{"dataset": "chords played on synthesised instruments", "gain_aug_db": 10, "num_classes": 12, "arch": "crnn", "label_smoothing": 0.1, "final_lr_fraction": 0.1}
Rows from block 6, named by matrix and row number. Each number is 200 + 20 x the weight over its row's rms, rounded and kept within 0 to 999. All counts start at 0. After the name is the row's rms in percent of the matrix's.
# weight_hh_l0_reverse: GRU recurrent weights, backward direction (gates r, z, n stacked) (model.rnn.1.rnn.weight_hh_l0_reverse, 576x192), inputs 96-191
weight_hh_l0_reverse.79,113,183,196,225,201,180,174,266,201,209,220,214,253,170,193,223,205,199,187,240,178,203,161,191,208,191,226,199,219,195,205,224,223,171,167,222,194,168,188,196,185,189,170,187,209,214,218,193,251,182,215,163,216,181,246,179,214,187,239,161,198,203,221,198,201,196,210,235,236,216,170,198,197,176,237,209,215,226,237,199,250,195,235,223,197,189,180,220,209,216,189,186,187,215,216,172,181
weight_hh_l0_reverse.80,096,207,171,179,208,206,186,215,207,184,217,193,208,181,171,148,187,208,225,235,235,196,186,186,189,158,162,213,229,224,199,202,219,243,202,193,203,225,193,167,220,188,200,166,193,201,198,174,183,192,208,181,204,192,202,192,216,207,196,205,208,168,212,198,231,171,150,190,191,204,179,167,184,212,244,180,195,251,209,194,203,195,216,185,208,188,206,181,234,188,195,215,217,201,223,210,205
weight_hh_l0_reverse.81,101,203,243,221,194,182,216,201,199,173,184,148,207,202,238,213,173,209,193,218,193,185,181,182,177,218,222,182,205,231,189,189,243,243,209,195,207,183,211,203,215,176,158,226,178,178,197,214,212,209,213,198,207,232,193,209,198,193,210,249,206,211,203,172,179,172,170,206,207,186,219,225,271,192,183,205,233,186,146,214,175,221,213,196,217,182,176,186,200,201,210,216,178,188,230,202,198
weight_hh_l0_reverse.82,093,218,224,218,200,186,230,186,182,190,210,189,196,215,195,208,213,222,197,171,200,194,240,214,207,181,165,208,188,183,184,149,201,186,218,188,224,177,199,204,187,184,203,207,163,209,217,188,196,214,191,177,201,249,219,194,227,229,167,214,189,179,217,207,214,176,213,187,193,168,206,228,247,187,195,200,212,198,218,221,208,233,205,181,188,241,226,238,203,190,199,183,220,203,169,208,160
weight_hh_l0_reverse.83,096,231,196,180,216,218,193,151,242,209,168,220,202,212,190,148,191,184,221,171,178,204,167,162,179,184,200,223,206,191,206,176,219,206,166,219,254,205,220,161,209,174,223,214,183,201,214,216,209,203,200,198,190,181,217,234,204,242,227,210,218,203,200,246,187,191,190,181,184,223,196,198,184,200,193,199,186,200,223,184,224,162,213,183,139,176,206,187,201,194,185,211,188,197,186,204,206
weight_hh_l0_reverse.84,110,226,212,211,191,198,207,209,199,174,187,211,198,179,189,182,246,219,190,181,214,239,208,203,204,218,215,179,189,162,212,234,189,207,216,217,197,215,217,230,195,206,183,176,201,214,202,201,190,175,203,193,180,192,176,200,216,213,214,223,229,185,199,217,203,196,178,162,231,211,224,185,189,210,180,199,200,192,217,197,201,214,198,224,161,180,149,203,228,227,186,213,211,197,205,212,200
weight_hh_l0_reverse.85,095,202,182,217,206,211,210,246,211,219,197,195,234,201,244,188,202,214,181,180,190,203,196,215,170,212,186,239,211,211,177,191,173,231,171,154,217,226,232,220,163,198,196,178,192,237,216,181,222,192,168,188,196,172,198,170,203,181,199,198,166,190,166,197,225,220,192,223,229,211,194,168,182,181,224,184,186,201,181,216,203,173,142,175,186,181,213,220,170,204,239,195,222,211,212,207,173
weight_hh_l0_reverse.86,100,192,200,166,197,202,199,207,202,218,181,208,208,204,172,209,169,216,197,173,189,228,185,232,171,187,194,184,171,219,212,188,209,183,173,205,235,183,191,179,201,220,189,174,214,220,184,220,212,187,247,187,204,189,170,212,170,219,160,168,190,217,225,181,200,196,170,180,212,219,191,158,238,206,187,223,184,174,217,195,178,210,209,188,218,199,182,182,207,167,236,219,213,196,186,226,188
weight_hh_l0_reverse.87,101,235,208,227,198,173,226,187,209,186,222,197,185,187,184,201,280,210,171,200,191,200,189,211,194,170,196,195,181,225,244,204,218,180,219,189,195,232,188,208,204,189,156,209,197,217,189,232,204,235,207,208,221,178,221,218,185,224,187,228,181,190,186,191,200,177,186,187,201,200,181,249,217,212,200,166,203,229,211,215,247,207,211,192,221,214,188,203,222,185,201,158,193,232,177,249,211
weight_hh_l0_reverse.88,097,189,183,176,220,164,207,197,174,223,196,208,178,201,184,209,178,214,211,190,181,227,209,231,191,160,225,207,178,194,172,223,221,229,206,249,217,176,212,197,203,186,219,206,194,215,187,183,213,212,196,220,200,188,213,203,180,228,216,228,169,185,181,225,200,177,190,214,221,193,204,209,166,180,211,202,209,160,208,184,186,202,229,218,197,187,197,204,186,174,227,204,179,237,202,197,198
weight_hh_l0_reverse.89,108,214,168,213,213,255,206,203,199,201,202,171,223,181,204,193,209,193,165,292,196,202,196,244,165,207,194,210,178,206,215,258,213,177,199,194,198,202,173,196,193,168,190,202,168,201,196,196,178,207,177,202,185,226,218,193,180,209,211,169,203,184,220,164,196,196,209,194,190,198,238,205,206,195,186,208,186,195,207,185,175,216,221,206,210,154,177,193,188,229,168,168,190,228,162,200,183
weight_hh_l0_reverse.90,099,163,182,225,221,240,245,187,189,214,206,202,180,243,185,204,239,215,199,217,170,175,198,213,196,190,202,207,182,176,172,221,197,181,209,164,211,199,179,222,184,166,213,202,169,207,208,172,185,230,164,176,247,207,197,197,218,210,215,245,201,194,178,205,191,179,197,171,211,213,167,229,186,216,191,192,191,196,235,230,181,199,202,190,216,186,219,189,194,220,181,207,201,212,183,196,196
weight_hh_l0_reverse.91,096,209,199,183,205,224,220,206,207,196,190,224,169,195,177,162,217,230,173,201,216,189,185,195,217,239,226,212,190,138,207,229,188,191,199,211,206,213,244,186,194,205,191,183,222,210,198,181,179,226,201,208,220,238,218,177,222,192,168,150,204,204,207,197,208,225,213,192,178,221,193,179,213,214,211,190,227,205,230,232,209,226,175,199,187,169,214,179,231,185,190,185,228,187,159,186,226
weight_hh_l0_reverse.92,089,182,208,173,198,202,221,170,212,197,201,210,201,216,220,206,191,185,181,147,213,185,209,196,189,210,203,187,228,218,169,216,216,254,189,202,214,181,209,211,188,164,216,192,206,197,193,232,198,190,183,205,208,182,147,196,189,185,173,201,208,195,203,198,193,191,195,184,223,206,209,173,213,211,213,167,173,184,185,187,190,226,204,245,193,192,179,223,185,190,196,217,178,181,182,182,199
weight_hh_l0_reverse.93,106,192,195,193,188,220,187,172,225,204,221,225,195,214,187,196,186,195,212,202,195,199,223,203,191,190,210,190,165,251,211,222,225,197,260,203,191,198,190,178,205,238,234,172,212,181,173,176,215,205,182,184,197,198,210,237,164,192,211,204,214,184,224,202,188,194,192,215,219,167,176,174,210,173,182,165,198,182,198,156,222,182,208,182,204,200,188,199,177,174,195,151,203,232,165,204,217
weight_hh_l0_reverse.94,093,213,197,205,182,201,187,191,220,193,201,193,209,203,223,169,200,227,210,200,232,201,214,196,205,219,189,227,209,197,198,200,204,209,210,172,215,212,221,183,230,225,210,197,175,184,214,180,209,203,162,178,180,213,210,213,236,239,240,162,192,184,198,198,182,190,169,195,175,184,173,219,223,217,194,144,178,188,226,184,221,203,184,162,216,209,211,214,170,236,159,199,167,196,167,196,258
weight_hh_l0_reverse.95,104,200,184,197,171,185,191,207,196,216,236,195,230,205,183,208,208,209,196,182,202,200,194,204,239,214,213,231,177,181,207,238,208,204,174,200,209,230,176,200,183,157,201,180,212,203,213,214,194,199,230,213,217,194,228,191,211,192,164,223,193,217,238,205,239,179,222,255,189,209,175,210,190,194,182,208,197,182,181,196,197,195,151,186,225,196,195,194,169,204,182,193,271,219,176,161,201
weight_hh_l0_reverse.96,095,188,221,184,204,207,183,219,209,239,160,238,199,223,179,195,226,204,169,210,174,158,211,230,188,221,184,191,214,204,195,163,254,164,219,187,206,220,227,201,186,213,216,172,217,205,198,157,189,186,231,187,222,167,179,203,193,207,177,221,227,207,230,185,242,238,194,202,204,205,207,180,171,209,212,208,197,189,215,190,172,199,228,200,218,182,169,195,204,181,197,200,197,209,218,166,209
weight_hh_l0_reverse.97,102,196,205,175,216,203,193,193,208,159,186,237,239,220,199,182,169,188,172,183,198,231,208,204,202,188,188,204,192,199,170,216,210,234,225,185,208,181,220,187,205,218,171,237,204,177,195,191,215,199,227,194,233,178,201,198,192,224,200,191,198,191,219,150,220,175,208,168,209,192,201,218,183,190,165,174,205,217,230,217,203,196,191,160,182,208,188,215,178,194,217,170,219,230,193,185,189
weight_hh_l0_reverse.98,090,190,206,165,218,208,186,221,187,192,216,167,186,181,149,199,198,202,158,223,225,205,206,201,198,191,214,221,217,241,198,212,190,229,220,164,193,197,175,180,247,203,226,217,207,179,196,222,192,219,218,221,179,198,192,189,181,224,191,198,228,163,207,208,182,229,215,235,185,221,195,220,230,177,242,212,184,210,208,190,190,189,216,186,184,195,209,220,223,222,217,203,212,239,190,206,206
weight_hh_l0_reverse.99,109,173,217,220,217,199,167,197,218,196,235,198,204,211,209,180,210,187,197,208,211,171,217,171,172,182,195,196,178,202,167,220,209,208,208,209,191,207,204,205,198,205,181,147,202,226,210,230,204,187,209,185,203,221,210,207,221,214,166,173,187,194,228,204,183,225,217,227,178,230,199,217,220,186,207,186,186,226,190,207,187,229,220,163,279,210,196,195,171,214,208,203,197,213,202,208,201
weight_hh_l0_reverse.100,098,218,220,199,227,196,212,209,210,237,189,218,175,200,221,230,189,255,226,210,219,233,215,199,229,219,224,195,173,195,257,183,210,198,210,185,213,216,205,184,176,187,225,152,196,240,201,180,192,225,212,188,185,186,190,194,214,224,208,231,188,179,228,193,199,192,173,187,219,195,215,186,185,205,164,196,189,198,217,201,232,227,204,213,171,186,220,223,228,191,210,209,186,175,180,176,223
weight_hh_l0_reverse.101,099,197,203,189,167,174,188,197,175,194,205,236,201,212,204,203,182,200,175,183,214,230,214,212,162,187,184,185,218,198,233,212,239,201,226,171,205,232,217,159,192,176,202,221,207,210,201,213,184,187,176,193,201,200,187,203,203,185,190,198,194,162,180,168,181,206,193,197,140,219,179,196,185,187,225,209,206,180,195,162,198,181,203,172,206,172,201,156,210,189,197,199,196,224,168,192,208
weight_hh_l0_reverse.102,098,160,228,200,204,206,219,188,192,213,207,193,180,204,201,166,185,200,203,231,209,199,175,205,189,175,218,182,207,170,168,235,202,206,205,194,167,213,168,210,220,166,252,178,220,204,198,208,234,184,171,243,216,172,211,206,206,195,213,206,189,213,223,184,174,217,172,154,187,195,227,216,241,193,187,182,195,214,163,208,218,227,222,190,198,215,220,183,201,189,194,192,205,236,194,220,224
weight_hh_l0_reverse.103,100,226,145,211,214,233,171,219,185,183,260,192,196,173,181,202,197,171,182,220,183,214,197,195,229,145,229,190,217,194,177,179,193,206,196,193,195,197,193,189,185,202,223,139,194,205,206,209,180,200,198,194,194,183,201,200,178,194,235,196,205,196,196,188,217,177,226,181,184,185,190,211,189,184,190,200,205,217,192,183,182,205,191,195,232,217,204,191,210,222,187,183,217,202,247,198,195
weight_hh_l0_reverse.104,104,208,212,219,201,209,200,181,222,223,192,252,229,212,187,196,200,196,207,193,173,218,189,205,181,173,228,154,214,204,211,178,211,234,235,166,202,169,193,180,211,233,173,190,184,222,230,201,199,189,208,215,205,203,205,216,195,203,198,189,224,221,224,186,191,208,210,234,235,211,210,194,164,199,205,179,214,211,204,212,206,159,219,161,174,176,204,162,202,183,197,231,216,221,207,179,188
weight_hh_l0_reverse.105,102,231,187,171,164,200,210,225,226,216,235,204,174,185,213,180,207,186,188,226,184,202,218,167,242,230,179,222,201,217,217,165,214,176,228,202,205,177,216,213,247,169,227,209,206,199,209,176,188,202,225,191,184,235,171,207,149,190,212,217,204,166,202,176,168,171,230,184,163,205,174,186,247,223,192,219,199,216,209,153,200,202,202,205,208,202,191,229,226,172,218,219,210,177,190,206,154
weight_hh_l0_reverse.106,098,210,190,192,206,188,191,232,204,198,224,221,195,183,201,154,227,207,184,196,211,198,178,190,226,197,183,184,190,206,217,195,165,192,207,231,208,176,185,197,229,208,221,223,172,204,188,211,233,220,199,199,183,206,206,177,201,173,160,191,195,221,167,167,207,257,263,181,207,206,207,188,216,213,165,216,198,199,193,209,233,204,212,180,193,210,228,188,212,227,172,173,221,204,176,224,210
weight_hh_l0_reverse.107,114,207,223,209,186,149,226,203,219,243,195,197,206,196,187,203,217,198,207,239,172,227,207,155,162,181,188,214,197,191,238,208,197,202,227,169,196,173,192,183,198,197,206,187,171,228,217,215,210,227,170,177,208,200,209,211,181,200,201,195,202,209,187,206,225,184,172,225,238,224,180,206,200,226,194,194,203,177,197,176,197,194,221,200,177,200,186,216,167,190,187,168,186,194,207,226,209
weight_hh_l0_reverse.108,100,191,223,196,209,228,182,187,169,213,178,234,172,187,176,186,193,213,208,193,239,176,204,188,180,231,218,163,155,201,213,201,213,198,174,204,180,198,222,209,219,232,207,150,203,205,221,160,201,194,213,194,202,201,186,184,208,154,190,207,164,183,214,197,195,220,222,225,180,202,195,197,172,156,204,248,206,188,218,212,182,216,220,213,166,171,192,227,171,199,211,194,219,217,180,231,242
weight_hh_l0_reverse.109,089,241,182,201,202,204,198,219,175,203,200,201,228,206,179,197,198,198,204,186,220,216,212,209,188,216,196,174,206,200,185,215,191,177,209,188,228,182,183,168,178,239,228,189,186,183,203,197,234,186,184,189,201,203,182,195,189,202,178,217,188,203,200,221,215,191,224,180,186,195,200,212,216,228,201,207,171,174,159,170,187,189,199,216,200,230,188,204,227,209,176,197,217,221,211,221,151
weight_hh_l0_reverse.110,101,174,207,220,225,237,200,200,197,214,240,196,186,204,215,160,226,210,182,170,223,211,192,195,201,195,186,202,204,186,190,195,168,209,182,212,161,175,206,192,190,221,205,169,181,188,160,191,208,210,222,213,195,210,184,220,177,180,211,177,189,163,200,252,215,210,203,223,189,219,186,173,260,193,213,204,202,169,221,181,222,161,224,206,213,214,154,155,206,210,202,207,159,204,209,216,198
weight_hh_l0_reverse.111,110,160,226,205,220,210,170,180,209,206,198,194,246,209,187,184,171,214,204,242,215,221,211,232,199,210,227,180,209,215,179,210,201,202,229,200,232,223,208,234,174,159,191,187,219,175,180,186,197,196,234,200,227,215,179,218,179,179,189,164,197,206,235,197,173,182,212,225,241,231,213,240,209,224,208,158,214,201,206,216,193,198,222,195,180,220,195,198,238,181,205,181,178,189,223,207,197
weight_hh_l0_reverse.112,097,186,190,192,213,211,202,219,168,240,233,199,175,189,178,230,211,164,220,203,217,197,192,170,188,185,224,224,193,217,189,195,205,197,227,172,197,160,193,223,218,217,190,231,182,199,225,219,193,171,191,200,211,215,196,206,201,217,212,199,216,218,174,205,205,209,209,171,213,184,187,220,234,141,196,202,176,192,172,164,213,201,170,226,125,186,231,212,208,198,185,196,238,150,166,177,216
weight_hh_l0_reverse.113,104,167,209,194,208,218,197,166,173,237,197,181,224,163,173,228,197,178,204,219,226,182,194,183,204,189,226,169,212,187,196,198,198,215,184,168,177,221,216,175,207,191,202,215,211,179,206,220,208,187,203,219,210,205,201,183,163,170,181,201,201,215,208,194,211,219,190,176,204,175,217,217,200,200,202,182,200,184,174,198,219,218,210,179,173,198,228,212,210,216,215,174,214,215,194,171,187
weight_hh_l0_reverse.114,101,204,172,194,177,205,189,241,223,220,174,192,182,164,217,222,201,202,199,211,182,187,218,203,195,225,151,183,203,190,202,211,191,240,218,207,223,211,211,174,195,220,211,206,227,166,179,230,176,202,184,237,188,204,180,237,197,179,188,214,203,207,197,192,187,196,224,207,180,207,194,203,217,198,176,216,216,169,197,239,220,195,203,209,217,234,200,210,186,164,194,213,224,202,184,207,190
weight_hh_l0_reverse.115,097,201,204,221,242,206,175,171,189,209,164,194,186,188,198,230,214,183,206,202,190,211,213,201,218,214,198,268,212,219,190,216,220,211,204,230,189,217,230,237,184,221,211,213,183,188,201,191,230,213,206,203,186,188,208,199,194,191,187,204,180,188,230,181,209,178,171,205,206,194,179,181,179,187,222,249,207,222,235,213,170,185,219,225,210,171,188,191,206,164,196,237,214,185,197,216,193
weight_hh_l0_reverse.116,098,234,221,153,204,200,188,203,181,200,239,224,206,226,224,199,192,178,190,245,192,178,159,202,206,205,226,214,199,189,222,197,197,217,203,211,188,168,216,194,182,197,206,163,171,198,213,154,197,174,221,195,235,225,181,188,154,235,214,202,199,196,221,186,195,206,218,228,203,187,230,186,179,220,209,169,197,202,239,193,193,192,201,211,189,227,178,196,209,190,218,230,234,210,222,189,184
weight_hh_l0_reverse.117,094,179,194,194,217,190,189,173,200,197,183,216,217,161,198,214,213,213,197,218,204,187,222,204,215,211,160,211,226,219,182,199,205,209,206,226,195,180,165,213,200,190,215,174,180,244,226,227,201,183,206,196,130,190,216,206,208,238,205,219,194,184,203,218,195,206,195,169,187,180,162,211,196,200,198,196,226,183,198,199,211,181,187,216,180,186,220,234,188,197,186,228,178,180,202,176,214
weight_hh_l0_reverse.118,098,180,228,203,164,225,177,208,179,206,247,214,199,208,199,216,200,210,205,188,229,184,201,198,184,232,204,232,219,177,211,220,191,160,215,191,187,202,176,169,193,208,199,181,239,219,234,205,215,220,179,208,189,236,186,189,196,201,231,167,196,207,206,151,213,222,179,221,189,188,216,169,189,200,212,175,216,210,212,174,239,186,213,200,186,197,179,182,214,193,228,207,176,187,208,202,206
weight_hh_l0_reverse.119,094,192,218,205,218,189,236,198,181,175,185,210,222,205,189,191,238,173,226,185,143,231,214,199,200,196,190,163,214,201,234,207,182,213,200,194,210,197,220,179,201,174,203,183,190,188,168,228,179,184,203,187,222,192,209,211,162,216,192,191,174,200,231,217,218,217,201,182,180,215,205,247,230,196,198,188,190,187,197,227,222,194,213,217,229,231,178,222,193,188,228,182,202,215,198,180,193
weight_hh_l0_reverse.120,100,215,179,178,227,196,216,217,220,172,206,237,193,218,187,223,180,211,182,211,175,191,174,211,202,143,190,195,219,184,203,196,199,211,195,214,179,175,178,217,207,202,195,196,225,182,223,195,188,189,196,203,208,207,216,198,209,183,195,221,209,172,156,228,185,222,194,225,215,204,194,213,209,200,214,225,201,221,224,213,256,201,216,190,199,172,211,242,169,206,173,209,200,213,213,203,194
weight_hh_l0_reverse.121,089,187,190,229,183,204,227,183,149,208,227,210,187,203,202,200,199,207,252,189,205,190,185,213,200,203,215,192,193,195,208,237,195,234,178,233,192,186,181,183,228,189,201,196,197,177,207,222,208,195,181,214,216,203,213,203,186,212,219,209,233,179,225,185,195,219,174,151,192,200,219,182,194,198,144,225,188,187,186,197,206,201,190,188,195,153,201,195,209,205,214,207,205,219,225,212,213
weight_hh_l0_reverse.122,096,202,192,173,193,250,205,204,170,221,175,190,239,171,199,207,193,241,171,187,172,196,203,215,252,198,201,228,212,196,220,218,178,208,200,231,211,206,224,215,212,188,219,159,227,170,234,221,198,183,211,217,200,175,203,184,175,194,198,198,183,212,214,203,174,191,198,201,221,212,166,214,147,220,191,198,219,186,232,198,177,173,229,220,239,199,177,183,218,193,201,223,188,211,175,202,183
weight_hh_l0_reverse.123,092,211,199,193,203,165,218,195,252,188,202,201,199,195,192,153,189,246,186,220,201,202,186,153,203,191,204,217,236,200,212,206,193,209,183,198,203,189,181,217,205,226,233,195,168,207,182,212,205,217,223,205,210,236,215,193,198,155,194,238,198,198,234,204,204,234,208,202,158,218,189,211,188,179,224,214,211,178,231,213,208,191,172,183,177,204,210,175,205,232,233,213,181,239,208,150,221
weight_hh_l0_reverse.124,098,187,228,208,216,213,212,201,149,188,233,207,182,181,176,206,208,198,236,205,221,213,178,168,201,235,223,165,215,189,219,212,191,218,169,218,210,235,180,205,225,164,179,170,182,190,214,213,221,195,166,182,214,198,198,230,194,184,219,190,177,222,193,198,196,224,190,224,174,180,213,194,214,189,187,153,201,200,218,183,238,143,233,207,202,225,218,198,194,220,205,173,195,167,237,234,179
weight_hh_l0_reverse.125,097,208,181,193,154,204,192,192,217,212,201,234,200,243,216,180,176,187,175,219,184,182,187,177,203,230,155,171,206,177,176,233,229,235,178,216,194,201,213,224,228,205,204,198,194,184,208,180,137,182,202,222,212,186,195,199,154,190,217,204,164,174,189,199,173,189,206,210,191,212,184,248,230,187,198,163,210,183,232,184,217,209,170,200,184,200,176,199,211,208,184,189,215,172,193,186,176
weight_hh_l0_reverse.126,108,225,211,217,179,198,267,230,187,220,201,199,205,216,198,200,198,186,187,181,187,165,198,225,198,190,219,204,179,200,208,220,198,190,188,204,203,171,208,192,201,171,245,215,207,213,207,155,195,206,212,231,219,206,199,211,180,241,233,195,231,214,169,179,176,199,200,206,247,218,174,199,190,227,180,228,198,200,226,200,225,176,213,193,194,193,230,176,203,197,255,197,201,223,217,183,179
weight_hh_l0_reverse.127,096,191,184,212,213,171,199,193,174,180,200,194,218,210,232,188,193,221,199,194,192,202,209,217,217,220,182,165,224,238,206,186,222,185,221,162,201,196,215,201,188,183,205,182,229,186,218,198,185,195,185,194,232,204,175,180,181,234,218,197,183,196,213,181,208,209,221,204,183,191,210,181,220,234,170,220,188,219,224,179,204,218,193,183,185,185,211,205,172,185,211,215,247,208,158,226,210
weight_hh_l0_reverse.128,098,181,209,199,228,201,183,220,209,203,190,193,182,175,203,203,224,190,213,189,192,163,217,180,213,214,219,195,185,185,269,200,230,157,182,206,218,209,205,147,208,201,184,188,195,215,228,159,215,211,199,202,217,214,213,216,218,214,210,217,192,150,214,192,184,180,211,198,157,199,192,192,218,191,186,230,199,209,211,215,205,205,199,183,190,182,209,158,261,200,197,206,165,202,170,228,212
weight_hh_l0_reverse.129,105,186,197,206,210,180,151,178,194,226,238,211,204,194,195,203,210,197,197,174,175,201,217,184,212,216,195,194,168,200,203,184,163,172,188,195,222,204,249,194,186,135,189,189,120,195,228,215,191,204,235,191,224,216,193,167,185,195,212,214,209,205,168,197,142,212,230,194,234,210,181,189,193,224,213,221,216,198,184,194,195,191,203,202,200,225,204,186,205,207,155,186,206,197,202,194,190
weight_hh_l0_reverse.130,094,156,184,174,194,223,206,230,189,200,181,219,192,184,177,218,192,211,179,208,175,210,224,192,215,201,192,202,206,174,215,181,190,192,208,190,219,234,219,195,211,191,196,198,193,195,227,226,218,169,190,206,205,196,212,178,164,204,192,158,206,212,221,177,198,196,208,185,212,196,190,208,221,200,221,210,182,202,204,222,258,203,218,208,199,210,211,186,239,209,151,188,188,227,196,185,193
weight_hh_l0_reverse.131,107,179,171,195,184,218,214,194,166,217,211,188,228,196,219,213,191,182,191,182,204,166,202,185,179,252,202,198,185,194,235,186,200,187,189,189,182,198,204,178,199,195,195,182,174,205,204,180,217,190,219,196,165,175,214,178,194,185,192,176,231,182,206,170,198,232,213,218,216,221,199,206,238,219,185,214,202,214,197,206,213,226,182,207,188,208,181,187,191,178,199,219,213,188,151,181,208
weight_hh_l0_reverse.132,095,217,202,182,232,216,186,202,219,213,177,194,205,208,213,193,164,173,218,233,197,202,171,196,191,197,219,187,198,163,144,187,235,193,194,213,201,202,215,213,202,217,194,193,222,212,232,203,206,208,188,205,206,224,190,204,213,179,216,192,185,188,196,221,194,215,217,177,189,219,171,176,222,183,184,211,217,164,217,188,251,224,204,196,174,202,198,156,207,189,212,230,203,206,205,213,221
weight_hh_l0_reverse.133,091,192,174,194,212,187,238,204,190,218,177,203,216,176,213,211,234,192,191,163,217,179,169,168,210,219,220,192,210,179,207,235,172,256,206,189,216,167,201,242,192,201,212,235,210,189,170,200,209,224,178,203,202,199,208,190,201,188,210,216,225,205,171,206,197,169,178,190,217,198,172,243,183,194,206,230,208,214,185,217,254,170,220,199,180,192,198,170,194,196,201,207,191,187,190,199,174
weight_hh_l0_reverse.134,109,206,192,173,207,187,168,194,169,197,202,224,181,203,208,228,192,179,221,201,224,164,202,177,209,195,203,166,184,190,216,217,204,216,220,145,206,199,198,234,212,187,193,181,178,195,221,196,177,218,180,168,164,197,176,183,195,226,176,207,205,206,198,209,224,199,163,190,178,194,172,214,208,204,213,225,190,214,222,195,230,194,204,212,213,198,227,178,191,191,204,214,224,224,202,223,218
weight_hh_l0_reverse.135,100,187,213,236,190,196,226,199,222,203,192,199,213,188,185,205,230,198,216,213,204,201,186,157,162,181,216,203,197,173,202,219,219,209,167,196,169,225,211,174,211,154,185,175,177,229,175,187,172,202,204,198,193,189,219,225,182,189,232,183,192,219,186,235,188,196,182,190,211,165,204,185,181,190,202,136,216,200,215,222,202,197,195,199,201,178,206,148,182,180,166,203,205,183,184,193,194
weight_hh_l0_reverse.136,100,205,162,211,197,183,207,176,177,234,146,204,198,185,180,191,184,190,194,188,206,221,209,218,238,164,202,197,201,174,201,219,185,225,189,224,203,196,224,194,202,175,197,186,194,207,222,164,194,208,244,206,231,177,207,174,192,184,187,209,174,207,211,275,184,174,159,209,199,187,202,182,214,193,213,204,214,205,233,198,198,216,214,194,237,193,199,215,205,193,184,167,204,203,193,226,193
weight_hh_l0_reverse.137,092,201,196,205,190,215,218,210,224,214,200,192,191,218,192,190,158,178,218,218,191,209,193,216,263,175,218,203,180,184,196,196,227,200,186,186,220,183,206,190,223,234,205,168,192,181,238,216,208,183,227,207,196,188,225,217,208,185,216,168,206,212,222,212,211,202,216,203,182,191,224,189,176,184,184,215,175,178,204,206,200,182,199,202,226,245,214,222,196,223,194,187,178,186,168,228,183
weight_hh_l0_reverse.138,109,192,188,204,188,188,182,229,195,221,193,199,206,200,225,232,198,181,203,225,178,186,203,232,138,178,178,184,206,212,195,217,195,199,159,237,165,199,204,187,226,211,211,158,236,190,205,174,181,219,244,214,180,218,228,208,206,174,260,208,154,196,182,204,231,210,194,224,225,200,228,222,186,203,166,190,202,186,219,213,198,194,221,191,221,210,194,220,160,205,200,239,200,226,208,202,174
weight_hh_l0_reverse.139,097,183,181,198,176,181,207,195,192,164,232,227,191,198,194,189,218,180,213,181,197,168,192,217,191,193,218,226,193,189,192,220,215,209,249,228,198,237,193,177,192,229,229,183,224,186,201,213,223,216,208,189,187,186,212,206,161,193,203,174,174,221,224,210,211,197,182,172,221,230,207,179,181,192,194,224,185,198,199,153,200,216,190,183,238,210,206,215,238,224,188,208,203,257,214,196,205
weight_hh_l0_reverse.140,111,191,177,191,159,185,235,174,207,217,195,211,228,198,206,199,217,203,203,225,207,234,200,197,168,170,228,200,199,184,210,214,209,199,183,173,186,225,187,203,186,198,200,221,200,264,216,181,205,205,212,189,179,216,180,210,211,219,219,199,161,253,166,209,219,192,189,196,218,209,246,181,197,224,215,224,173,166,199,213,210,167,171,203,224,190,189,154,208,208,213,190,181,198,204,185,198
weight_hh_l0_reverse.141,104,143,233,216,189,154,194,196,180,210,196,193,208,220,239,214,179,224,232,209,217,181,212,205,194,226,196,175,187,241,165,193,222,230,195,206,245,187,185,196,195,195,191,201,191,218,233,190,167,200,188,181,203,260,200,224,164,178,133,221,198,198,178,193,204,191,267,242,182,211,174,201,224,216,184,191,204,203,193,203,210,229,208,200,210,188,209,179,189,210,179,156,204,218,162,242,190
weight_hh_l0_reverse.142,097,198,199,184,195,178,207,185,194,219,174,186,202,201,167,221,227,172,206,191,191,183,197,218,201,194,218,167,187,218,177,184,178,206,189,196,210,208,215,237,211,198,207,184,164,211,154,221,188,205,194,201,177,197,209,203,197,215,187,181,193,229,192,216,154,176,215,189,226,207,182,203,182,188,160,183,226,164,175,221,190,189,208,198,217,189,198,185,183,206,213,201,195,177,168,186,172
weight_hh_l0_reverse.143,096,178,175,195,188,212,201,159,197,217,184,205,179,252,186,150,172,207,187,205,187,187,200,178,229,171,205,190,221,201,189,193,213,193,218,202,205,205,184,150,227,136,210,179,199,192,173,194,222,179,233,197,241,167,167,216,204,211,206,212,201,192,195,189,183,205,205,214,238,184,214,224,200,233,202,178,186,208,180,162,160,204,160,214,180,195,207,212,176,198,167,158,217,219,191,222,193
weight_hh_l0_reverse.144,098,194,203,183,213,196,215,204,187,221,187,216,200,210,192,172,195,211,190,211,233,183,165,191,202,192,216,176,201,231,226,210,161,216,177,188,227,194,197,190,243,189,213,197,230,215,218,213,219,247,201,228,185,183,169,185,175,204,210,214,174,151,196,201,190,232,239,198,192,214,157,216,185,179,174,199,239,184,191,183,207,199,197,167,244,200,170,170,182,176,214,171,161,216,190,210,179
weight_hh_l0_reverse.145,089,194,218,197,199,214,189,231,224,196,216,189,215,216,210,190,183,188,224,202,203,208,240,169,155,179,198,188,214,205,171,219,165,209,191,194,208,198,253,200,191,210,183,212,187,178,181,168,204,223,197,164,215,198,217,157,204,226,222,221,196,196,187,164,170,215,213,218,179,225,213,176,226,199,260,189,224,200,178,213,173,208,141,208,208,210,207,216,172,205,277,193,202,235,166,197,224
weight_hh_l0_reverse.146,104,207,203,217,242,228,227,183,180,165,199,228,191,214,174,198,188,204,204,213,204,164,216,159,225,228,226,176,205,194,178,227,176,167,221,183,206,238,207,180,170,191,191,188,214,209,188,204,199,211,185,222,197,208,219,199,205,202,233,198,178,186,189,203,203,176,223,196,193,197,195,211,217,170,184,202,224,183,215,204,169,229,220,245,225,179,186,196,202,195,218,183,190,216,202,221,211
weight_hh_l0_reverse.147,101,215,196,181,225,211,213,195,225,199,174,175,169,203,187,217,236,190,216,211,205,175,173,154,210,191,182,140,203,172,220,210,226,211,204,220,184,158,201,218,231,190,213,191,203,204,200,202,190,194,196,178,238,202,180,227,179,184,197,219,154,160,212,221,199,201,220,199,195,182,161,234,183,219,188,202,230,205,192,164,198,174,223,226,220,216,210,241,194,180,162,207,215,197,200,188,237
weight_hh_l0_reverse.148,100,186,189,197,188,223,163,220,171,207,243,217,219,239,216,188,182,166,218,231,242,204,217,176,217,229,205,199,220,238,157,224,185,194,201,191,229,185,205,201,166,169,220,205,218,218,223,190,223,229,193,198,209,211,223,175,195,212,223,176,176,182,196,208,196,162,205,184,173,185,199,229,162,174,215,202,222,197,182,243,204,233,193,199,211,194,191,203,214,182,229,181,224,213,176,208,225
weight_hh_l0_reverse.149,095,192,210,199,194,161,184,185,205,221,219,192,226,218,197,205,202,208,199,220,217,207,159,184,230,195,157,196,201,186,220,193,221,196,181,239,154,252,243,187,199,217,184,198,207,216,190,209,214,184,216,208,228,204,234,196,206,218,205,216,220,179,206,206,222,230,176,216,190,218,203,194,175,157,191,212,197,245,192,203,201,198,207,199,182,165,227,179,246,231,189,208,197,198,220,215,205
weight_hh_l0_reverse.150,102,199,214,197,230,196,152,202,224,191,196,219,209,202,216,224,190,201,189,225,230,178,192,176,144,222,220,205,207,209,184,189,195,169,224,219,178,210,227,217,202,200,215,222,201,234,177,194,181,204,234,217,197,155,198,209,172,183,167,198,173,191,181,189,180,226,193,240,212,217,215,223,194,175,208,167,162,236,185,201,222,176,155,212,168,208,209,219,230,221,233,177,186,181,215,173,198